A small contrastive audio-text model, trained from scratch: text encoder layers 8, 39062 training examples.
Rows from block 2 of the audio encoder of a small contrastive audio-text model, named by matrix and row number. Rows with one number belong to one neuron. Each number is 128 + 32 x the weight over its row's rms, rounded and kept within 0 to 255. All counts start at 0. Numbers have three digits each.
Before each neuron's rows are labels from the 100 clips, of 14848, where the neuron reaches its highest value: "top examples" is what is common among them; "lies over" is the class under the peak. Only what is clearly more common there than usual is listed. The data: phrases spoken by 400 fixed synthetic voices.
# fc1: MLP up (encoder.blocks.2.mlp.fc1.weight, 384x192), inputs 0-38
# fc2: MLP down (encoder.blocks.2.mlp.fc2.weight, 192x384, transposed), outputs 0-38

top examples: clipping
lies over: /ɝ/; /oʊ/
fc1.161:123108123149094153100090075040101091137100096103159075131175158145114099131081130133127126149165113157143146104143120
fc2.161:123136119156123159081167178072163086124138148165203138146136088126112116159075177101107092126130102127087098145118122

top examples: rumble
lies over: /ɹ/
fc1.362:149137159110140074152161125146103087136108084158143084169167131115108145139109146124070087175142158055094054139183083
fc2.362:116106153145145126189159119128187140130147134116092103150165129110129112090124172139075120179125174104132149172149182

top examples: rumble; thin (high-pass)
lies over: silence
fc1.11:142092143111137080098141189124105102100112092119113128114107098131194107094136134138112118155163100125142135091117123
fc2.11:128131138166127097098156152107174123147131128129079140102087152078133177138125176132138085127154136131152084107184104

top examples: /u/; text has "school"; /ʊ/
lies over: /u/
fc1.374:090114153194149107134126090133120140120114110146154074149123125142154119172097126103125124161103115150095098137188087
fc2.374:111139143104108169171063137140186075140149100126093089135119149111126094124142146103145194111092088089129169149135137

top examples: /aʊ/; slow speaker
lies over: /aʊ/
fc1.61:059149119126112109135094071130151152143107156127200102099112125070152118135123161108125108084115106163147097174132128
fc2.61:145147137104209153156096164170119162173168104141152110083150107114088182119106101127126160151159165118182145151103138

top examples: /ɔ/
lies over: /ɔ/; /oʊ/
fc1.381:126138129138125154148106119062094129135103101074153072120154078070149088090106040139155117114156164117112087169147091
fc2.381:144086123137150121128164102152165170102162100082146124143078159096126123098139083115117098137152124107133167139123121

top examples: /æ/; child-like voice; text has "ran"
lies over: /æ/
fc1.120:124134161179132148066142158043060131125163092174128110193132168104101187122113119139165118136145160153119137151140111
fc2.120:069129097130139057149182151117175145184110101178126089171144142138086151109151118124122121099141134096110140132132141

top examples: /ə/
lies over: /ə/
fc1.241:139112220177118055102122094129180161124151097142135138101159101144048155118160148120148065143150099126133132079063096
fc2.241:175133112103101133144176144086192092109112155101064115108139048157110162156145126115087132107137092097122089100171105

top examples: mains hum
lies over: /ə/
fc1.286:124079140123135129164154133141108039124110119128173072199155087154119101114094118172097067198117181125093124131148073
fc2.286:180132163171162131150094122144170116060122161129078114101126175144109136140095155153077135133109131098121139194170121

top examples: /u/; child-like voice; text has "new"; /j/
lies over: /u/
fc1.124:107125190184153103142151108136063066104148120196110149174091101133128132102122099127118117120161149108162121120116108
fc2.124:093123225153131143092155117135107141165117150187101080144184100093040167115178151118159113131143106094082102158122100

top examples: /p/
lies over: silence
fc1.133:118052126107111102093148156094168099098084089120107147129132090111087151150143126159143158119179111080158141086122101
fc2.133:152134093211069093135160187141125107104097123138194155141156116173171165132147167126130089133087188116084131130128155

top examples: /aɪ/
lies over: /aɪ/
fc1.176:175161119096140106091145127121153089135154125138142170162152176129173076154076132095084131136138179156165120147123126
fc2.176:195147098141116141154115124108100121139130134131186130073111180120157124162129079105118146137110138222119124126116144

top examples: /ɔɪ/; /p/; clipping; text has "point"
lies over: /ɔɪ/; /ɔ/
fc1.28:191120125144116147088128127120078086123171081133088118128127173124114082127131132137112136126122068095099102114135137
fc2.28:206172138108125169125127136115127194149128142111172143104101136051126134171102111147175106155110062123134177112103091

top examples: white noise
lies over: /ə/; /ɹ/
fc1.346:125138194179137110095153102140116094146110107162101148153102131132138092227142165104092063155146077128141108095121104
fc2.346:096135149162104123195138145126124065144123146168092121135159113135134164085191102122130161132130158111148143127098144

top examples: /aɪ/; reverberation
lies over: /aɪ/
fc1.259:141145138151153184133109147091137144131160106098139104128138155069112210080117173142130128067151108180112065172160152
fc2.259:127146117110208151116167125155171134107139166185192122112146126141085143175109146107087087148107163171083101166081226

top examples: /u/; /j/; /z/; text has "music"
lies over: /u/
fc1.93:078166109162195094159138121113158108192132119146134164183108112121121157105123105122160138144119201128206094183109102
fc2.93:111175159121127208131132113141132134112085144182070096197169062113116143117074166108136134114154120101104090101131118

top examples: muffled (low-pass); pink noise; rumble
lies over: silence
fc1.98:135126183131133089116075098129135098122111144123130217073126107089109134134071166112069106144102157133201124132138155
fc2.98:090149058099140145132181127090161139117157160122092106111154118150119116116135162099101161123135152092119126086096117

top examples: /oʊ/; pink noise; white noise; text has "sold"
lies over: /oʊ/
fc1.82:122140133171150162132135115130007125150173131069159155135136150105123070149056081145173096129169096158106073113161135
fc2.82:153112090144110157095152112167135139158103178124097098120097092167129164156172108095119141096148156154133125112133098

top examples: /ɑ/; quiet level; child-like voice
lies over: /ɑ/; /æ/
fc1.262:131118137107108133111137140152095092105140138120138094120157128098110183176151128123127109134157174130169147073166083
fc2.262:086124131131153128141116132147160148109138095095110060129115169156136163103084120127132149142115189123175085104142145

top examples: mains hum; clipping
lies over: silence
fc1.44:133123144136181131120099168143141118172071124075167124142097090102142121098090161123106106130125152145143107114108078
fc2.44:094160117171145108182144128136173149105129116170125084121136063160181149116127128069122113137109155120099153142089131

top examples: /ə/; /ɑ/; /m/; text has "alarm"
lies over: /ə/; /l/
fc1.275:199161186145071090147101170144085071206158123164148131094170127136112090109172074140099102133154128128122062118099112
fc2.275:146143163059080115117110172116061074070130097108052082164130122121162140091142118127105094094126119137125139128164115

top examples: /aɪ/
lies over: /aɪ/
fc1.219:139195154155136119126111074100109121127138124082151130153161112144117150113120107121150103106156166166180128121172111
fc2.219:121113130167140087115133142102116114132148108097133123106112189164057176145142113120129123130083195148124081124138117

top examples: white noise; pink noise
lies over: silence
fc1.356:148106154143099137104165150166142133152163111163167135115174163129131084121124155135057092134132144123145158127089122
fc2.356:142146143173170105172169156097134128121168247067083135137077107123130115169100124106154180126084110149145105069135086

top examples: fast speaker
lies over: /ɹ/; /l/
fc1.33:164161100135131075076172092083112132146151110086125087122185121130119104109133078160121119126129109116085096192122130
fc2.33:123161125153155106166111158153186144167163166111157083142140097101143117141094183064115128113080178095172139102060104

top examples: /u/; /j/; /m/; /ʒ/
lies over: /u/
fc1.199:119125120116220156136117147117141100186088127138120112171109134131144160093100127162109113191157162146147164183084125
fc2.199:129150147118132150103100064099136157098122149187099166171138052107144118149125176120118139133104095141114052147134086

top examples: /ɑ/; /ə/; /m/; text has "alarm"
lies over: /ɑ/
fc1.251:171130100156158186106098130087112145136093121189086163123168158095189165126129082132179129122153138105168178121117147
fc2.251:115097125159128134083135129151159135116158146118111099134155140149160118133138128104092122148145075159179109096146162

top examples: /aʊ/; fast speaker; child-like voice; text has "our"
lies over: /aʊ/
fc1.257:169166197151127148106107137140059091127153087129137080152209153133144148097099086178132116141129122070133106089094078
fc2.257:114160127143116097065159162102097078108135154132089167160148102159105156136149184136073121134091142099063091098157151

top examples: /u/; /j/; text has "new"
lies over: /u/
fc1.255:086183145188197100177107128132153097156104114148100108171126100080096158143124093109115142135144142102115097105107120
fc2.255:109173180150115148145136198149162135146128086145089051186149093114131116097105153103152114162127090116117137092134129

top examples: /oʊ/; child-like voice; muffled (low-pass); /ʊ/
lies over: /oʊ/
fc1.6:154165089175133107126121089113120085170102015180149138136159172146110076123069060148111122130176136108136054123115048
fc2.6:081088078086098150180139145144138118139205167066110138154124081154124101153147106127112141117098103129131168120125141

top examples: white noise; pink noise
lies over: silence
fc1.293:147079202104057125124134151171142128187055104176134158095135183133183157106117123087101173153097129169134097080107120
fc2.293:174143178070131124096126143106163093098075122143055154109115077132124162157121117124145113099187134138144130114134145

top examples: /ɑ/
lies over: /k/
fc1.111:174130085166144091134137175120100142145151058133145118146168090166065108156161037143122118102137172117099072176115096
fc2.111:108134044093139112157118092137151145146157148150135156187136122122092090108170142122151161140131163111156147087115118

top examples: /s/; child-like voice; text has "saw"; clipping
lies over: /ɔ/
fc1.100:113129164135111111077120131141159078122129133148156064089161162132144117144112128110086075141105121131108135125156117
fc2.100:157159123117109151167104164122111113144133139106117108118121197161119109071124119126157161105114093118119186101123090

top examples: /ɝ/; /ð/; fast speaker; /ʌ/
lies over: /ʌ/
fc1.308:115154163183148160129111113118076169179115109095094126093155177113063106108137130147151099078162092101202159060148097
fc2.308:183131121112146119126111136080168116136082141108080079103091124172093136125079145102071147095076186129112095143159107

top examples: /u/
lies over: /u/; /ɹ/
fc1.115:170152140121162084153096126122130083180094137103157168084132091095124123074125123118090152112113181139141130164175125
fc2.115:144178152114133149126126119080124111084123127128055122113118064132119099134073122106086165108086116076109144112090159

top examples: /aɪ/; white noise
lies over: /aɪ/
fc1.156:171119147151142189137128139097069140084144071127151112172127167106071159104117133141145113133187107127121103127135115
fc2.156:125133089116192194121149134167165128095171136154173072129096119160069114119111170061080064131076163179085142135128184

top examples: /ɔ/; clipping
lies over: /ɔ/; /ɝ/
fc1.326:115171114149133128138131134072156082168126117141135093139138146187086086110131106166149094217182074132158095120109102
fc2.326:112120136137128142150104114122120153081157112145137193097153141096104104109161063162104091140064086170127116150121093

top examples: /i/; /ʃ/
lies over: /i/
fc1.377:080165094144175096132126099104116137190162146063113117165131132067107144124140125135137125125133175104131115157139129
fc2.377:133112142157145159085133138155132167148079147119116127166163116110105173103015124145160084121150121119131139148178117

top examples: /ə/; /p/; /æ/; text has "apple"
lies over: /ə/
fc1.67:103083093115135150168077123085129077072122148070114051186102144149191133101145143107086139142107153140092133165152105
fc2.67:180122144135146149148121122112121115170091121143163122173116131174122169130088086105165102115184119144149167121105109

top examples: /oʊ/; pink noise; text has "hello"
lies over: /ə/
fc1.142:171084189136132081170156091164158107128130113148130157108140119149115086137082123081107042147159092098135150097136164
fc2.142:120109105102111149181131139130147118166137130146097154139190097145141100165169088093065163147159113176100089127121108

top examples: /s/; high voice; text has "slept"
lies over: /l/; /s/
fc1.368:123151165150126082111091128130161112178108114164134136116139156088169098150107142116087082109107139118157104154154159
fc2.368:100145133119158150178147140152121082089159111129147167130122160140098098092158115108054181095097138086102184163109108

top examples: clipping; /ɔɪ/
lies over: /ɛ/; /ɔɪ/
fc1.130:164107139149135202173132160133110113106097116110116142083189107052149094098084151171118145096112149104123153081152066
fc2.130:195102154086128146143141113164126198175129169101128126101108123067141134122204078146154155157122077135130135108103096

top examples: /s/; /ɔ/; reverberation; high voice
lies over: /ɔ/
fc1.188:150141083132140081075104131126125133155092091180130081125122164114164073120194023148164093128109104148138110124118135
fc2.188:174130103165141130133139165142148130118171167146187100128109158093141143152141114103128084114117147153158154104075142

top examples: /aʊ/; child-like voice
lies over: /aʊ/
fc1.97:111137164173159171095132154106098117154098108162128159101119149135137163183153148098159120105107134106186076172105144
fc2.97:116169185121187067080176136157127135117146164177116125091173111147116123114119127144117075145151113119124090150070155

top examples: /æ/; /k/; child-like voice
lies over: /æ/
fc1.5:136104158141164142055122130123106115122171084151158123113191177142149072134107142121158138131104106114147121091098136
fc2.5:136170101163096123126120126093124081137112133155113115080146133086130116125083093098220109124191112136121149099110110

top examples: /p/; /ʊ/; /ʃ/; /u/
lies over: /ʊ/; /u/
fc1.172:118165156168159088156136064105096098151129110171092125172099117138113146151157071144086117160201106061103095112106135
fc2.172:117100175135179123108183172131163193135099111161132076172226079128078173151148149131115072129148145099099097169161093

top examples: /oʊ/; pink noise
lies over: /oʊ/
fc1.342:075133138190128168138153109103084152094055111109135130096127126113188114187151121118100122160128114117147098132155135
fc2.342:138135125210087108104151158158122089142119185106181132109151142113173151136137107128129113155200160137151074115073139

top examples: /u/; child-like voice; /θ/; text has "threw"
lies over: /u/
fc1.159:151131151112166114156132158130155104107115151120130141093082105127104173101136137090105120177106135132102140178134120
fc2.159:087128138149135145164110092110132115160124166184145114126091092103126069161080148136139142145099082127148077089083151

top examples: /aɪ/; /aʊ/
lies over: /aɪ/; /aʊ/
fc1.307:121109132163164158111119118097117094188148134112139180101153161160123185112135124115142118145093158170183134121157114
fc2.307:131188139106168050126167099120124105083172130142120146050136137161125130116125140162098087154111171101124075131113187

top examples: /ɑ/
lies over: /ɑ/
fc1.375:174163102135128086130071152108122144114102111169119100116192148086198202086123026160171123100111120120085137150115150
fc2.375:115150129161123128146126127182200149146143107114162109103140129104160160105168149075067120134106139117152156087098162

top examples: /æ/; child-like voice; text has "ran"
lies over: /æ/
fc1.59:067181172157147108070136167111145135130147116150142139129101179152111168193125154080178118124134117116129121130127137
fc2.59:058123114098113108150138099125144153179139156183127094157188142102113116102164087103127130141182128124129109125108123

top examples: reverberation; /k/; /ɑ/; clipping
lies over: /k/
fc1.78:115131102093150106131113123137159093094113124087107065055129079118165097136102172114109143179122089129141104109137092
fc2.78:116145168069126104132135093085110113071117125127061135143105094165138074047126136139159147139094127100116092145166178

top examples: /oʊ/; fast speaker; clipping
lies over: /oʊ/; /aɪ/
fc1.49:131125136132158084115113116130169091089131108145125186099147135106117172177153127121103084184137123126079111105140069
fc2.49:141113104119078152146120169176091179146104156121175113134140173145143166151117152123095107119117171169127127120089111

top examples: /s/; mains hum; text has "sister"; /ʊ/
lies over: /t/
fc1.271:074095159159151108146133136145102128142095105166219131165143101134173151142131107151107088144107145115145086106087122
fc2.271:123091169114159107120141175095153149126093150112121141118097141114096182156133120118152146117124147173133143083134078

top examples: child-like voice
lies over: /æ/; /ɑ/
fc1.54:100099140126148108106125098123159090121165117136165133127159172161132076102068134084145119078135109136137125150142135
fc2.54:090164080163119119119123112082138110161134121136156099072118154150129118088086086062205131118180118170086152133105149

top examples: clipping
lies over: /æ/; /ɝ/
fc1.95:101149101136130136136120101052098108133155136123143067129110144092111114124127089149190101083232159096116131142110162
fc2.95:087085110152109135125122045150153105129136083136139162130100149143149097074127098114112108093171152118119133162139169

top examples: muffled (low-pass); pink noise
lies over: silence
fc1.313:148098166122137132115092147136143124154094143127132159115120115113121127159102147125071123117104146116144125166148157
fc2.313:101141075126138134132170133084151152119078138141089134136148095169161149077137142078086140128136171070103166106103116

top examples: /n/; /ɔɪ/; /k/; text has "coin"
lies over: /ɔɪ/
fc1.76:163088143113119126123127186126137170120150115121133169093176065052081083121060104169110092116157132105171114097104116
fc2.76:196131129133134156150157144109139172094115198128079138102130144115062122105143109114181165110081098080106126127152121

top examples: /ə/; child-like voice; /p/; text has "apple"
lies over: /ə/
fc1.171:118144127102125135118110080130063134070124132102117058142136107088179112188150152119127073146150110150103095137157174
fc2.171:096107159164131170149100187095076140111123165124145107152190141112170137131099099118107134153125155116145104065145114

top examples: white noise; pink noise
lies over: /oʊ/
fc1.119:105110108140106118176094140083106074092109123129169089129142113107107171175170169093093084141154129154088131139131112
fc2.119:156148154112126120161144157066141148176076143119096105168140099161073164172088153088112151099118093116114189130110098

top examples: /s/; /oʊ/; /u/; voice: child-like voice
lies over: /oʊ/; /u/
fc1.135:187110107181132138143160071127098095177121114148151126127118077143075098173162099126067064162160055125135120132101114
fc2.135:104103145177146112182124092184144157102224127124083088149206156110052095094132108134117132092094062066069157197151111

top examples: /oʊ/
lies over: /oʊ/
fc1.170:121111125111138066126181119131126154112128104139152134058145103133090130143185096171126097090201100078098117101134112
fc2.170:144175113205188076093120168122187131155128150158170162151128144136121131132159151134155128171146129145142162150146113

top examples: /ɑ/; /ʌ/; text has "follow"
lies over: /ɑ/; /ʌ/
fc1.208:124079162191139139156153143158103129076103111100145100144147078127100154137132127127091086116155150063174147059126094
fc2.208:148114117120113143174054122111180166192146103152173107117133172122159124106118066106146165153169156160164094125116126

top examples: high voice; /aʊ/; text has "flower"
lies over: /l/; /ɹ/
fc1.8:188172108145164106076131154123066124142148115144128102110175134085161170101156056122142126120179138094066142149164102
fc2.8:125125085139101107158115115166160162141116133132169121111132110096187128143138118088062138104152194140148075101111119

top examples: /i/; child-like voice
lies over: /i/; /ɹ/
fc1.366:153095147087199113138158185122129154093175125073137084108075107112127139140089141126164121205127164169125125144156102
fc2.366:086098114148098127159163120116188137147129149176179101174104138151154092147091109122127144135096107100146113091091138

top examples: child-like voice; rumble
lies over: silence
fc1.109:183051148176142087122122139160121061144138123156101174118132107157178137146088149098152111194161085118099116087148160
fc2.109:116122144105148145150158145101115121101147139187125182101139126147117113171134076111110106143125092169103110142132098

top examples: /oʊ/; child-like voice
lies over: /oʊ/
fc1.31:114178147122120177178130063145062087099092118169106133147081099108059110114136038142109102162138090088071114107126105
fc2.31:068148186172178127092166128160141160178113128186139084138170102119041146125145141115181106156148109069100155151102131

top examples: /ə/; child-like voice
lies over: /ə/
fc1.264:086132120142133142074076101143135121091074145111120088104103142065155090158103181130138054102101111195118124186121178
fc2.264:135124147123129192131075136129079135120139121109145142132154123142167154115146104122136141115182191129157107117149115

top examples: high voice
lies over: /æ/; /ɑ/
fc1.196:099123110154074160101140127047049093129171157139107094154151130024170113087127100131187137086172161163136159142162151
fc2.196:166122170132138134126121161159128141134134076128126079118155131160114120078105128062094109093152110117122131156124164

top examples: /p/; /ʃ/; /ʊ/; text has "pushed"
lies over: /ʊ/
fc1.314:146167105149209070148154083127118125099163123153137124169181132166050105169133065143173118122156141052087099190156124
fc2.314:149152075161066121150104174132175107179167126113149086162121133154143150095113152084144078091105181133109165097113101

top examples: child-like voice; clipping
lies over: /aɪ/
fc1.4:159143230128156137102101137116049115083151088105157112140186155146162087146093098155154156167135108064100097130079114
fc2.4:123170113194121133105165151119128096121071107146108145144165131154145172114111185110110124133113156106078124113123171

top examples: clipping
lies over: /eɪ/
fc1.252:151082191204158142136124096120140152182174137092187167080157137118095060090132089119142131105121102154163126155110102
fc2.252:136144143097121064110071094131133095148166121077125124129111127121143143116186191081122126121185134176139181149148125

top examples: reverberation; /s/; /ɑ/
lies over: /k/
fc1.289:167088110132147112085162127094142128127186131167189108147175124112173185126102114129082141137112124163132094164082154
fc2.289:078138148104113143090133136102119088123106119108123079170168082123142118098129195123078110119132135102082164095187158

top examples: /ɔ/
lies over: /ɔ/
fc1.210:153144089142106093129124106122130102176105042179154101133163157101100102151105037137113152105128181079122016112123090
fc2.210:095095064095083121172145133133167116159212186092156157167118086151112093169166099132128137130114128125150200114120139

top examples: child-like voice; /aɪ/
lies over: /aɪ/
fc1.236:123136147162194180099103121117168116132136132106181104077162140099091177099165163159151102127145099120116098160119103
fc2.236:156144173071177110123123125165148151130131118165175133066176143099143088102142085166148119203127175130136110138133201

top examples: /aʊ/; /h/; text has "house"
lies over: /aʊ/
fc1.13:087167121131096131116075161114175169155074160120160148158161156060179158163145195082107133133094096152158149119143116
fc2.13:176138144100126143123134180117139180167080090142123154089114124149107135089146074085157167097136203129182122149103097

top examples: high voice; white noise
lies over: /l/
fc1.25:136166099092121059130152163140116151140141117124200127088118154131163138103078093070126099144153161165131097172186114
fc2.25:140169176131122099144138173145108113100129108085173114158122111161155124139133061073084116142155135158124098119111133

top examples: /ɝ/
lies over: /ɝ/; /l/
fc1.7:110166143147166162143122163098121144125073057117106157128154126131161126151124127156182117178152082057142141103108109
fc2.7:145106125132089126161104184138073076204082123096155138142127099173131208140095117096181143085155152127115167111099077

top examples: /ə/; /j/; text has "table"; /ʒ/
lies over: /ə/
fc1.309:082177128140105183125104112124065056169121122119099081147139183050130121153132110142150090137193106161159102128168080
fc2.309:100143132146170170095111128149147140098107113118091079137149085202119188106064135038109174061131194125101065112139107

top examples: reverberation; high voice
lies over: /aɪ/
fc1.351:098191100100117111114120130125106129133130129059119088131154083145202105134161140098142108121090062208121126147103179
fc2.351:039099144138151150106169127187150102107120065136125132147118141123108126067154133134176096119140208088122058156142161

top examples: /s/; /ɔ/; text has "saw"; text has "sold"
lies over: /ɔ/; /oʊ/
fc1.323:133135113142106146062144164139139107140103131141107085073183174149213112133142091097085139178088103111129156098095096
fc2.323:163137124087092191168077162108179098150135122129154106111093165139153094096114110097171162104081079150102157106079101

top examples: /h/
lies over: /ɪ/
fc1.87:116130181117197104142145108121141121137163153114152114187129123174154104120111098087125129126096164155155181152184168
fc2.87:093109116153106099089127102097183168184185152110143171124130129122129116129125144114113062145162088140198151115086150